Weights of a small multi-label image tagger.
Model: 5.27M parameters, activation reglu, patch size [2, 2], depths [3, 3, 3], widths [80, 160, 320].
Rows from block 2 of a small multi-label image tagger, named by matrix and row number. Rows with one number belong to one channel. Each number is 200 + 30 x the weight over its row's rms, rounded and kept within 0 to 999. All counts start at 0.
After each channel's rows are labels from the 100 images, of 14976, where the channel reaches its highest value: "responds to" is what is common among them. Only what is clearly more common there than usual is listed. The data: drawn branching plants. In brackets: how many of the 100.
# convs0: expand pointwise conv (model.blocks.2.convs.0.weight, 320x80x1x1), inputs 0-79
# convs1: depthwise 3x3 conv (model.blocks.2.convs.1.weight, 320x1x3x3), a 3x3 kernel
# convs2: project pointwise conv (model.blocks.2.convs.2.weight, 80x320x1x1, transposed), outputs 0-79

convs0.194,156,207,136,201,236,157,244,218,154,225,169,173,168,161,192,191,237,198,205,167,199,170,139,205,170,232,210,215,246,225,195,194,169,207,190,209,161,193,202,228,208,151,236,259,129,250,196,176,186,214,196,206,201,132,207,187,232,183,248,203,195,226,180,193,210,243,181,252,230,197,188,206,232,207,181,143,222,198,225,180
convs1.194,227,212,225,249,225,257,214,191,196
convs2.194,193,255,175,209,197,176,219,206,215,192,225,178,182,185,243,196,202,210,239,200,145,278,180,191,165,257,181,224,202,188,165,226,106,181,207,198,251,235,184,244,175,142,223,211,158,194,175,226,158,180,222,208,219,196,225,244,208,188,204,166,258,207,205,189,220,180,212,207,229,187,148,174,180,184,237,175,238,242,202,197
responds to: autumn leaves (100)

convs0.4,237,213,229,210,215,273,245,213,211,191,209,221,243,182,192,200,228,237,142,188,235,171,185,210,184,216,181,189,166,178,180,246,218,170,173,205,251,231,178,183,138,257,179,231,210,165,186,232,204,209,227,214,228,218,224,225,168,182,155,210,241,157,187,241,195,176,223,211,194,214,181,210,165,123,233,137,174,184,205,166
convs1.4,232,225,217,192,206,219,155,154,162
convs2.4,228,234,159,153,225,233,247,251,171,156,237,203,202,203,227,214,229,179,160,243,217,183,265,187,245,188,176,234,154,172,191,160,251,196,214,207,198,212,201,201,197,198,198,214,218,163,209,198,237,231,198,226,177,186,170,244,227,196,150,210,206,157,222,200,175,167,235,227,190,206,218,163,154,141,252,181,172,139,220,194
responds to: three-way forks (88); autumn leaves (52)

convs0.1,201,150,163,199,183,189,172,227,177,234,155,208,182,196,169,168,236,188,198,190,185,199,168,177,174,198,204,207,172,217,216,225,213,211,204,221,183,156,260,222,220,254,173,252,193,162,218,156,189,258,174,186,173,170,174,156,167,179,191,199,162,184,249,217,220,202,113,205,159,206,258,236,198,194,234,197,187,148,160,157
convs1.1,194,191,156,168,193,227,142,220,222
convs2.1,231,195,195,162,197,194,187,161,202,214,217,183,174,181,198,292,229,178,167,177,221,228,179,228,201,175,146,198,188,170,267,165,228,209,174,227,171,248,230,230,245,214,202,211,237,247,267,191,200,192,218,175,140,180,175,167,187,204,200,185,151,214,241,195,232,206,153,220,155,226,201,222,230,232,225,194,192,161,166,175
responds to: red berries (57); narrow (36)

convs0.123,181,200,197,207,155,180,182,219,248,236,190,196,266,246,251,209,193,173,193,169,212,203,236,212,183,213,158,174,192,163,207,183,200,230,143,184,185,202,251,218,185,268,198,198,244,175,243,200,210,197,202,207,191,176,270,159,194,175,168,204,154,209,223,166,175,253,178,177,144,159,223,254,240,229,235,219,231,188,201,208
convs1.123,135,158,186,181,192,196,224,229,195
convs2.123,167,186,188,193,188,192,157,213,276,194,253,176,203,221,202,204,144,172,188,187,136,188,162,266,166,223,151,191,243,221,218,240,189,234,204,176,211,222,174,210,211,164,273,225,145,238,179,191,192,171,217,193,215,200,249,183,224,178,230,191,200,264,218,215,176,180,210,212,211,192,218,222,192,203,187,151,245,242,170,209
responds to: red berries (94); narrow (68)

convs0.129,209,233,245,178,171,209,159,171,173,215,208,213,199,200,189,199,233,197,188,234,223,201,162,164,183,202,244,204,240,219,142,206,211,190,262,154,215,170,150,191,175,216,209,211,210,151,123,277,165,166,207,170,204,211,165,200,235,231,194,238,198,208,177,236,195,185,236,218,222,197,153,125,237,204,186,170,208,217,158,201
convs1.129,223,161,199,248,201,145,221,210,185
convs2.129,183,209,196,200,200,157,190,227,214,166,230,187,189,272,207,210,223,199,237,196,188,206,208,240,205,231,138,201,185,137,227,195,212,211,187,204,259,226,213,227,175,219,211,213,217,266,206,172,234,174,200,145,198,154,203,173,246,168,156,112,230,197,184,187,203,193,167,177,201,208,278,212,188,188,245,212,244,205,172,209
responds to: leaning right (38)

convs0.154,187,210,247,165,140,184,185,200,255,226,154,196,206,217,200,234,163,205,188,206,235,197,223,241,200,199,192,190,253,138,161,167,174,189,192,168,222,208,195,175,206,283,167,161,289,181,167,211,228,213,201,186,190,242,174,196,224,222,170,203,162,186,199,201,173,226,192,205,186,171,168,201,283,207,216,222,204,194,208,240
convs1.154,206,257,232,188,233,186,196,153,190
convs2.154,220,184,224,175,228,176,183,188,224,245,270,171,180,172,198,254,202,208,214,208,242,208,235,190,195,183,217,165,239,238,218,165,245,201,196,185,175,169,254,217,198,224,186,219,245,171,236,186,186,179,143,197,114,192,178,200,229,189,174,209,201,160,224,160,180,270,134,174,164,169,190,195,216,196,197,224,186,166,226,220
responds to: red berries (87); narrow (50)

convs0.185,183,219,176,220,218,166,176,202,220,185,246,143,239,211,190,163,189,193,210,154,233,169,169,213,171,163,188,164,215,181,235,198,170,219,160,200,186,179,193,223,255,193,225,237,194,229,205,208,222,180,260,191,219,217,220,201,226,211,268,190,157,272,231,179,148,226,207,225,187,209,219,225,272,277,184,188,235,182,200,193
convs1.185,225,250,244,186,202,160,181,175,186
convs2.185,232,225,157,148,206,229,167,194,211,218,187,206,232,195,172,205,153,257,171,184,160,190,269,229,197,197,240,266,205,205,171,208,256,187,205,206,198,168,245,208,250,208,170,155,255,165,179,182,232,179,179,236,179,206,174,199,261,182,169,232,189,165,192,199,203,197,214,172,217,149,136,193,190,224,218,187,208,177,245,192
responds to: narrow (61); autumn leaves (50); red berries (50)

convs0.64,210,227,219,166,210,214,231,160,190,201,180,192,213,185,163,272,239,200,261,240,144,216,212,197,193,249,240,210,211,214,145,186,225,190,240,203,237,207,196,213,139,169,197,195,154,179,194,237,147,209,127,188,161,212,161,204,246,209,194,203,216,209,180,201,234,182,232,218,220,184,173,143,201,159,206,200,191,211,176,137
convs1.64,119,182,198,187,170,201,196,199,208
convs2.64,183,243,159,192,166,174,183,165,278,216,226,186,193,208,197,195,122,213,199,189,195,200,229,252,123,212,164,169,253,176,150,208,175,211,199,192,227,225,189,209,239,229,195,157,209,191,162,199,234,182,201,233,221,239,222,218,238,191,228,213,197,246,196,195,194,235,198,211,225,126,164,221,252,214,160,184,222,185,191,182
responds to: thick trunk (60)

convs0.130,210,212,194,195,252,239,188,173,183,220,243,208,235,178,208,181,157,176,171,184,226,217,233,194,190,145,178,206,155,152,241,202,182,182,183,233,201,173,216,205,198,245,148,259,203,150,255,204,220,220,191,194,210,258,184,176,126,201,213,206,228,204,225,200,213,155,224,170,124,191,212,176,203,229,254,186,194,146,186,185
convs1.130,223,220,186,204,158,178,133,200,217
convs2.130,203,179,239,191,217,230,229,139,180,233,211,211,194,196,215,179,221,156,172,216,177,161,216,158,257,189,242,195,189,237,202,173,205,169,233,262,155,192,244,209,222,183,150,215,235,185,268,195,206,219,217,225,186,208,126,207,162,214,240,224,119,194,182,198,177,236,162,215,169,196,203,223,233,191,228,201,181,153,200,201
responds to: thick trunk (65); wide (59); autumn leaves (45)

convs0.82,196,209,220,210,194,227,197,226,213,229,174,115,165,188,167,225,228,205,171,185,252,206,221,189,182,200,234,234,245,234,164,222,205,148,194,209,221,184,198,182,130,268,149,210,223,162,178,201,238,209,172,135,184,166,202,192,170,258,179,179,200,204,212,218,223,259,164,182,191,154,171,171,203,202,203,200,149,175,218,208
convs1.82,197,199,220,157,163,231,157,241,200
convs2.82,238,223,189,206,187,253,268,247,246,190,168,159,181,218,172,235,204,179,131,149,217,195,214,212,179,205,170,216,192,186,213,205,186,138,178,205,212,222,183,192,151,261,226,217,223,207,208,240,245,196,225,179,176,152,222,230,216,217,165,183,215,214,180,203,199,142,177,212,164,198,188,162,185,149,257,181,248,198,206,232
responds to: autumn leaves (39)

convs0.318,233,188,233,199,180,221,188,183,195,208,250,229,219,228,177,196,218,185,153,227,159,87,223,167,206,148,151,221,133,166,207,178,207,212,199,224,159,199,194,186,186,269,182,222,238,156,217,172,215,199,204,218,200,235,208,177,168,181,231,159,193,158,214,218,188,213,207,161,168,232,204,245,195,191,236,177,188,184,171,163
convs1.318,233,206,218,154,226,226,224,166,161
convs2.318,218,212,157,225,225,215,236,237,175,192,202,205,204,193,174,155,257,165,135,182,146,174,237,193,206,208,243,270,174,178,212,208,235,187,220,221,191,163,224,233,217,209,226,208,248,162,233,169,238,255,206,183,214,153,183,221,181,169,215,184,190,183,221,212,206,257,183,184,149,189,184,222,195,185,263,184,162,165,163,171
responds to: thick trunk (63); red berries (51)

convs0.162,171,208,222,234,249,205,205,193,238,202,170,263,198,143,186,207,239,200,181,282,172,200,209,194,222,193,191,242,214,232,202,218,210,182,203,197,195,229,177,169,218,185,230,170,172,227,217,198,180,177,215,171,174,174,172,229,214,175,160,204,221,135,136,213,172,172,205,180,214,231,210,207,138,115,205,265,228,211,201,232
convs1.162,168,149,156,174,209,187,231,207,227
convs2.162,230,211,195,167,206,198,187,214,231,219,211,191,125,180,231,246,193,204,220,211,181,207,287,205,232,231,216,197,205,236,172,174,230,205,177,209,169,201,269,215,179,190,145,156,232,204,237,177,212,218,152,238,186,170,183,199,248,194,177,208,181,157,217,139,173,207,184,207,198,135,174,163,221,203,207,187,165,196,269,215
responds to: two-way forks (73); autumn leaves (65)

convs0.275,230,221,191,162,210,180,181,169,151,200,203,181,195,182,179,233,225,240,237,240,195,187,170,188,166,182,229,229,223,210,190,223,194,200,279,190,208,190,174,186,181,150,196,173,141,209,163,247,158,155,169,190,201,179,180,200,294,174,217,202,190,207,178,227,206,187,194,229,266,222,158,161,189,220,147,198,200,212,141,175
convs1.275,197,224,225,257,250,206,227,218,191
convs2.275,229,234,190,109,224,205,229,150,204,196,239,183,252,175,188,264,173,243,235,190,226,170,210,219,207,173,192,210,231,192,202,148,197,185,200,241,193,223,194,165,201,173,196,177,222,194,191,223,198,124,198,247,164,230,192,220,210,237,182,240,155,214,215,196,174,270,205,216,257,218,180,185,185,182,159,175,215,190,207,159
responds to: narrow (48)

convs0.173,186,165,192,226,191,176,145,191,191,256,173,196,227,209,224,193,186,176,184,149,203,180,204,223,212,183,225,197,213,187,231,183,182,216,158,180,170,201,215,231,250,193,220,171,208,215,226,152,244,184,203,190,159,144,254,191,195,165,182,190,147,234,203,169,172,217,135,159,155,189,230,245,274,266,187,210,206,176,178,241
convs1.173,170,164,187,209,212,204,232,248,247
convs2.173,169,214,134,206,206,195,182,210,226,182,239,193,165,193,204,164,207,179,231,201,224,222,169,216,177,183,173,194,198,171,219,198,172,279,197,199,178,216,192,243,195,170,282,273,141,187,197,185,180,186,196,182,230,185,243,194,196,182,203,186,217,263,249,214,216,152,233,266,218,226,225,177,189,208,176,151,207,234,167,175
responds to: narrow (65); red berries (60); autumn leaves (40)

convs0.304,200,223,201,188,173,184,222,213,221,238,199,153,181,179,175,209,252,237,205,192,182,187,208,179,154,290,245,223,251,230,214,208,213,159,235,170,250,159,193,222,153,191,216,212,176,160,179,210,185,186,184,193,172,198,178,172,221,214,212,205,154,187,246,210,197,256,165,215,206,179,153,142,223,179,198,120,174,207,164,209
convs1.304,190,167,221,228,219,268,207,222,216
convs2.304,179,190,206,186,189,179,176,202,252,264,194,169,203,187,157,201,169,200,220,182,190,126,201,235,215,274,188,206,202,261,173,256,210,201,196,203,239,216,217,241,201,196,179,184,175,171,184,209,195,174,225,183,207,191,168,180,247,174,252,229,148,161,176,210,161,216,154,170,227,120,191,237,200,213,219,175,220,240,216,226
responds to: pink blossoms (70)

convs0.135,178,195,283,211,192,176,207,234,196,190,196,174,223,224,206,248,263,132,195,191,203,163,200,198,180,203,234,185,207,195,258,245,189,174,188,219,211,186,176,216,184,253,228,286,178,173,198,208,217,210,260,117,248,182,213,209,211,183,223,161,185,205,200,210,198,235,175,195,175,206,202,195,210,203,197,165,228,224,165,257
convs1.135,139,193,173,158,169,220,195,185,215
convs2.135,197,171,204,184,207,175,190,181,199,199,261,188,191,190,208,245,197,215,109,205,201,209,213,249,212,262,174,193,220,250,221,238,199,186,188,212,231,158,224,194,171,240,176,204,231,189,211,202,198,176,227,160,155,183,259,189,212,188,203,225,182,168,191,216,134,213,106,230,155,190,228,216,217,183,233,200,229,239,213,238
responds to: autumn leaves (63); narrow (36); red berries (36)

convs0.219,202,189,197,159,214,166,236,173,148,207,233,177,192,177,208,178,209,196,265,197,194,197,183,193,200,213,203,208,273,216,185,276,219,187,234,160,230,238,226,252,220,137,237,185,160,235,173,178,185,227,170,235,167,184,154,158,246,203,219,217,183,199,225,208,211,202,204,240,221,170,188,133,197,190,191,179,165,189,177,141
convs1.219,208,162,176,213,149,175,251,194,204
convs2.219,220,179,185,197,172,179,204,199,186,184,231,202,177,198,226,208,195,167,185,193,196,208,274,245,238,213,168,188,166,176,221,193,230,229,124,182,218,211,230,238,160,247,204,170,296,184,216,155,203,197,229,166,194,189,193,224,196,174,181,177,207,145,235,152,199,192,146,175,142,172,224,223,206,202,231,270,196,203,189,194
responds to: two-way forks (78); drooping (43)

convs0.21,220,181,228,208,145,172,189,200,212,228,208,201,230,216,195,227,196,145,186,170,153,180,262,206,205,207,181,224,185,129,241,179,225,173,173,233,227,171,260,190,143,241,153,209,245,198,217,173,229,202,239,201,181,197,245,192,185,189,182,146,169,197,194,199,228,250,161,180,122,156,200,212,224,213,170,182,188,217,208,189
convs1.21,187,205,203,151,218,222,184,147,241
convs2.21,211,202,175,177,199,209,230,210,215,179,215,185,189,198,205,209,193,158,181,165,184,197,223,253,212,189,101,207,153,141,219,185,236,229,158,215,221,254,212,225,181,263,231,156,269,291,226,176,215,191,211,191,169,176,220,174,217,172,192,155,202,209,228,178,205,204,200,208,195,211,229,242,200,218,225,245,180,169,190,193
responds to: red berries (49)

convs0.19,181,182,184,229,174,215,238,236,238,221,212,172,205,189,252,216,212,217,188,150,214,255,222,227,197,271,158,192,147,214,228,218,194,194,181,227,186,188,230,192,192,206,190,198,234,185,226,211,207,231,239,253,194,223,237,220,169,170,182,189,264,193,216,173,249,259,191,222,208,138,196,190,179,193,217,141,159,195,258,247
convs1.19,177,213,180,188,190,178,131,160,202
convs2.19,192,204,220,183,252,254,226,158,291,176,191,174,182,169,202,227,184,133,177,198,230,172,219,220,243,157,147,169,208,182,196,184,184,214,181,191,209,225,202,171,207,209,218,215,250,248,226,203,208,199,150,230,139,243,155,214,195,184,199,193,174,214,233,179,168,178,195,228,216,215,215,216,197,202,213,247,181,130,230,237
responds to: spreading (39)

convs0.209,216,192,155,179,153,169,156,194,173,245,180,239,268,258,186,218,261,154,215,179,184,223,189,176,207,225,243,167,187,206,188,175,200,242,169,194,195,137,219,243,173,198,230,214,171,173,205,197,188,186,245,176,213,204,240,158,210,191,229,215,155,174,220,210,140,231,191,207,165,175,218,184,236,234,211,176,236,227,206,147
convs1.209,158,147,145,185,203,207,189,192,205
convs2.209,155,200,186,179,237,217,249,217,194,222,213,205,152,108,240,164,129,189,146,215,175,210,182,208,169,204,155,142,157,237,217,174,237,224,210,205,193,167,216,227,165,203,252,162,185,254,203,194,193,218,211,213,202,181,207,205,200,174,274,202,187,214,214,197,166,220,199,214,210,227,163,211,208,210,197,173,152,229,232,229
responds to: autumn leaves (43)

convs0.103,181,125,174,210,204,191,214,227,184,229,195,185,217,184,186,179,187,182,154,137,198,223,227,223,203,202,234,183,155,191,255,192,183,203,105,220,141,209,246,202,184,241,215,202,219,173,305,186,232,235,203,188,204,216,210,202,194,169,202,209,194,205,201,168,178,221,165,187,124,215,188,221,192,216,208,224,184,178,217,230
convs1.103,176,148,142,219,196,172,210,188,198
convs2.103,188,205,157,144,217,188,194,199,258,206,194,211,191,187,205,179,165,194,252,181,141,181,173,253,211,249,155,175,172,227,191,192,235,266,216,191,230,248,190,223,186,180,254,165,138,212,189,185,174,151,205,201,219,214,225,180,270,206,188,200,227,190,238,184,177,180,204,199,262,209,206,194,152,220,168,180,229,247,199,176
responds to: leaning left (46); red berries (37)

convs0.13,149,222,253,228,200,176,228,238,213,201,157,150,195,177,186,222,216,210,165,183,212,170,204,207,171,184,215,236,255,143,220,225,192,176,180,207,227,218,175,215,131,225,196,213,183,221,229,263,216,164,193,181,266,223,190,168,219,200,221,187,199,247,144,179,186,216,262,177,150,211,188,202,230,175,230,152,199,213,199,249
convs1.13,211,170,222,183,153,215,177,237,156
convs2.13,205,182,229,244,225,219,174,149,233,222,173,165,195,173,201,223,183,201,150,159,171,183,219,217,195,217,271,195,217,261,201,251,188,169,175,185,190,195,216,151,186,225,163,236,216,206,225,214,227,203,194,184,182,188,186,213,210,223,249,241,141,205,158,183,234,183,145,203,141,166,167,199,236,178,220,178,186,244,222,267
responds to: two-way forks (85); autumn leaves (42); leaning right (39)

convs0.301,200,205,210,167,233,224,171,194,169,247,195,260,223,216,166,190,248,191,193,205,191,184,185,125,202,169,202,198,177,198,207,208,191,185,237,192,214,140,226,265,222,245,199,217,199,117,199,224,190,212,191,210,220,228,182,155,168,207,218,228,239,171,233,194,164,186,203,200,167,181,231,188,239,202,280,176,204,140,150,215
convs1.301,202,219,254,167,160,199,239,224,194
convs2.301,162,217,154,188,199,172,205,240,186,209,173,235,193,184,191,196,264,229,196,221,188,186,248,168,214,204,238,254,204,164,173,221,253,184,186,155,219,207,243,234,241,237,182,164,231,212,171,203,244,225,177,184,215,162,155,179,186,173,152,166,236,126,199,181,253,168,220,172,201,174,222,175,198,222,232,251,181,170,182,192
responds to: two-way forks (79); autumn leaves (39)

convs0.276,269,187,249,225,146,185,194,216,224,249,169,193,201,218,191,216,198,225,217,186,240,241,229,225,187,232,203,225,229,198,172,239,212,175,177,176,236,197,188,172,154,229,125,156,225,163,196,247,233,205,201,178,207,195,215,196,194,236,193,198,178,201,163,167,200,268,181,183,158,109,200,178,206,197,248,193,207,209,227,232
convs1.276,190,162,201,189,188,231,209,238,262
convs2.276,261,204,208,194,153,194,202,245,175,227,182,170,267,245,184,226,169,224,179,193,214,242,232,227,200,256,230,182,220,227,197,219,213,140,191,189,204,208,209,171,157,238,171,163,215,178,143,253,224,196,222,174,200,183,209,166,214,214,152,206,206,144,185,203,204,191,194,200,197,148,168,148,178,153,238,154,234,241,210,208
responds to: pink blossoms (100)

convs0.118,214,218,176,174,179,189,231,217,212,169,208,209,211,216,202,153,221,190,233,215,190,130,234,169,226,220,152,227,180,148,174,188,197,167,210,278,192,213,235,179,161,197,224,165,187,226,212,182,239,184,224,224,259,166,169,212,200,177,221,113,152,214,180,180,241,198,208,226,225,233,194,191,158,193,236,183,197,254,219,152
convs1.118,186,218,169,209,168,185,186,155,145
convs2.118,203,200,189,210,185,210,190,224,161,181,218,205,163,232,191,170,211,150,202,196,128,191,202,181,228,260,232,205,214,187,230,214,166,166,195,253,191,235,198,250,166,131,192,225,154,220,233,169,220,249,205,182,242,155,162,189,222,197,227,134,164,259,214,202,178,229,185,222,189,203,253,199,190,200,208,171,221,252,193,163
responds to: red berries (36)

convs0.49,223,211,205,160,171,218,268,211,210,177,230,202,185,194,215,237,189,204,225,193,191,187,155,219,125,187,186,219,235,262,182,210,132,259,238,239,226,188,185,166,226,176,221,177,207,236,162,230,183,187,181,212,201,185,222,233,165,228,221,193,225,169,195,220,192,213,208,224,238,226,167,160,166,137,192,156,137,227,226,172
convs1.49,150,227,216,195,252,213,189,226,231
convs2.49,220,186,219,238,154,207,134,191,239,204,154,223,243,235,158,146,195,214,192,198,184,175,199,244,202,221,195,180,217,205,173,179,200,181,158,185,205,184,167,137,187,255,209,192,210,167,165,212,201,172,204,196,224,203,266,216,169,220,174,216,197,241,144,241,213,170,184,161,190,225,199,234,253,207,196,198,256,255,183,254
responds to: leaning left (37)

convs0.279,223,198,170,217,175,202,173,220,182,215,168,249,242,232,180,191,228,195,217,204,180,165,213,160,223,166,206,207,159,200,234,157,204,208,190,216,153,164,226,219,284,228,156,201,214,205,257,153,212,233,185,238,198,171,208,134,179,142,176,245,218,176,226,191,198,222,176,160,161,182,249,224,185,231,222,240,207,165,159,209
convs1.279,199,218,229,174,174,205,200,137,161
convs2.279,244,187,152,178,216,216,197,256,227,164,149,201,212,256,189,205,212,220,176,166,191,225,168,217,219,175,256,243,167,139,238,253,192,183,263,209,170,173,195,178,290,183,215,188,211,189,202,178,246,222,184,192,179,167,229,203,185,181,177,184,207,200,207,206,214,180,207,201,201,224,202,149,156,211,225,189,213,122,187,184
responds to: thick trunk (62)

convs0.15,180,222,182,208,185,225,199,245,196,230,95,191,200,171,152,232,220,194,204,244,223,215,185,222,163,206,230,285,208,204,147,182,208,220,243,193,196,203,189,173,165,255,166,202,199,164,170,212,186,219,197,133,206,172,194,213,268,231,200,176,203,166,151,233,228,173,199,169,242,232,212,216,186,191,189,200,210,170,208,195
convs1.15,146,155,153,197,205,200,206,209,227
convs2.15,212,241,176,198,244,237,249,218,168,203,179,209,203,154,242,180,230,170,191,214,133,142,249,197,135,207,228,246,196,197,170,170,239,202,215,216,187,183,229,246,200,225,213,209,225,159,232,162,175,202,200,203,174,175,203,247,220,165,176,216,197,195,210,217,197,231,226,162,183,183,116,235,239,180,229,175,181,148,199,209
responds to: three-way forks (86); thick trunk (64)

convs0.104,144,249,97,201,239,164,213,245,173,207,181,183,184,147,199,164,223,185,181,194,223,164,149,193,176,186,210,231,227,211,200,206,181,207,207,241,186,189,238,211,217,177,213,267,152,206,179,152,201,219,225,166,255,157,181,195,223,204,269,177,176,209,213,221,190,227,186,242,229,229,190,203,209,220,179,175,194,182,217,170
convs1.104,216,216,241,223,203,233,237,235,241
convs2.104,174,249,181,211,161,152,218,197,221,232,205,172,163,175,212,191,191,228,219,192,150,253,219,223,219,264,179,213,230,206,187,251,132,128,220,202,256,197,199,239,170,136,193,203,167,237,147,206,209,183,219,212,236,186,211,236,228,200,207,196,223,209,214,187,184,224,159,230,211,170,168,187,206,171,208,162,205,264,214,216
responds to: autumn leaves (100); leaning left (40)

convs0.158,179,212,188,196,202,184,213,212,205,178,219,214,192,202,186,213,174,183,229,182,199,193,159,220,170,154,209,187,263,202,213,172,198,221,217,174,195,200,183,267,280,185,230,241,199,269,196,207,185,256,152,199,163,188,206,150,230,202,202,235,171,204,232,221,194,204,221,240,205,208,255,260,249,269,174,228,226,156,164,171
convs1.158,171,194,208,204,208,231,226,257,246
convs2.158,170,214,180,213,156,195,151,188,245,207,240,204,176,180,177,172,165,147,159,183,182,194,213,227,196,162,151,180,204,194,222,189,185,260,214,210,168,175,207,214,258,200,223,231,209,222,212,142,213,214,227,241,219,194,220,185,177,193,273,189,153,242,285,226,185,218,176,217,176,203,210,245,248,249,189,189,167,187,174,188
responds to: autumn leaves (91)

convs0.155,194,208,224,204,145,212,216,232,220,175,222,202,229,255,254,210,125,187,212,224,199,214,195,204,157,194,225,155,280,183,169,178,188,185,190,155,238,239,182,216,210,205,207,182,216,225,158,187,221,231,178,213,200,222,244,174,181,276,188,172,147,195,228,179,198,246,258,191,209,209,193,228,230,221,206,257,224,227,232,206
convs1.155,193,176,149,206,195,174,136,198,203
convs2.155,222,177,186,187,237,252,187,193,208,187,177,160,232,228,204,195,174,225,217,169,88,225,242,255,223,200,199,218,152,157,201,223,197,162,206,223,245,210,203,194,189,178,208,148,191,237,210,169,228,211,150,235,191,236,189,179,202,156,173,157,234,222,240,218,196,169,221,167,262,180,185,237,181,242,184,218,192,215,210,202
responds to: two-way forks (71); wide (51)

convs0.26,228,211,183,120,227,234,268,189,160,231,188,239,170,143,213,234,203,234,177,192,218,226,210,199,201,193,153,223,187,217,211,196,215,205,203,228,241,174,210,219,177,231,163,230,209,141,203,184,168,224,165,203,157,183,192,207,172,199,164,234,221,163,247,195,191,177,177,193,150,172,201,192,182,164,250,183,138,146,241,174
convs1.26,202,163,180,209,190,214,197,247,261
convs2.26,182,201,231,233,212,231,257,222,168,231,185,205,186,192,207,190,279,180,219,213,179,166,192,134,248,239,240,185,188,212,216,204,239,150,200,252,160,199,233,245,151,191,164,233,196,181,237,181,164,262,182,193,214,145,151,188,155,193,176,165,196,176,182,198,220,241,191,231,167,208,211,194,196,179,193,178,153,219,190,194
responds to: thick trunk (67)

convs0.73,218,215,208,222,176,166,198,261,227,221,178,189,200,205,175,244,205,174,228,212,177,246,178,219,187,252,216,206,247,231,216,202,206,177,217,208,249,162,170,164,190,232,137,253,218,241,168,261,174,219,210,190,161,238,193,164,196,215,168,248,198,164,201,216,170,291,172,204,169,190,215,190,186,214,170,160,174,231,166,202
convs1.73,222,217,182,246,247,223,197,244,214
convs2.73,188,182,194,196,154,130,136,244,169,227,265,197,206,190,174,186,188,188,235,218,212,182,190,232,213,247,181,146,237,202,217,224,179,204,211,179,209,185,204,226,194,187,192,205,202,194,166,187,231,209,246,166,277,173,228,149,193,187,236,183,174,174,228,227,161,269,150,211,207,175,251,210,242,205,200,171,218,247,185,208
responds to: pink blossoms (100)

convs0.186,161,182,224,208,239,240,213,172,208,177,209,223,232,234,194,195,239,134,165,221,203,136,208,117,199,175,212,179,187,202,179,238,213,220,226,246,186,165,228,194,176,238,225,202,173,169,180,184,172,204,222,194,241,220,222,159,194,182,231,199,171,194,167,237,287,187,235,160,226,217,232,219,157,195,255,223,206,182,213,181
convs1.186,227,265,243,184,199,207,173,190,214
convs2.186,192,249,196,193,189,202,226,225,177,198,150,173,223,205,199,184,245,214,193,241,188,174,210,153,207,226,202,167,225,186,160,174,223,155,223,188,243,172,170,181,149,238,183,211,179,197,165,261,209,189,202,211,242,168,173,218,202,251,158,198,246,207,152,202,277,159,257,262,236,213,216,160,171,174,216,180,184,226,186,184
responds to: three-way forks (87); thick trunk (82)

convs0.159,200,201,185,161,178,163,290,191,182,195,181,167,180,186,201,209,233,226,228,197,190,201,173,223,187,232,231,268,245,220,108,216,193,229,213,204,260,216,182,202,201,175,211,192,179,226,173,240,173,195,191,207,151,184,195,213,281,210,208,219,166,187,147,194,243,194,224,213,247,199,192,174,184,177,221,211,165,183,236,157
convs1.159,141,227,235,184,241,208,213,180,206
convs2.159,195,159,211,208,182,234,216,173,288,210,222,183,218,173,206,181,188,192,207,190,161,161,204,240,152,221,136,219,247,215,159,242,244,191,208,150,237,230,175,196,228,239,252,175,214,204,174,237,188,162,181,229,171,193,234,227,236,196,168,247,188,223,167,208,187,209,185,177,183,163,147,227,204,165,187,179,233,161,195,238
responds to: leaning left (39)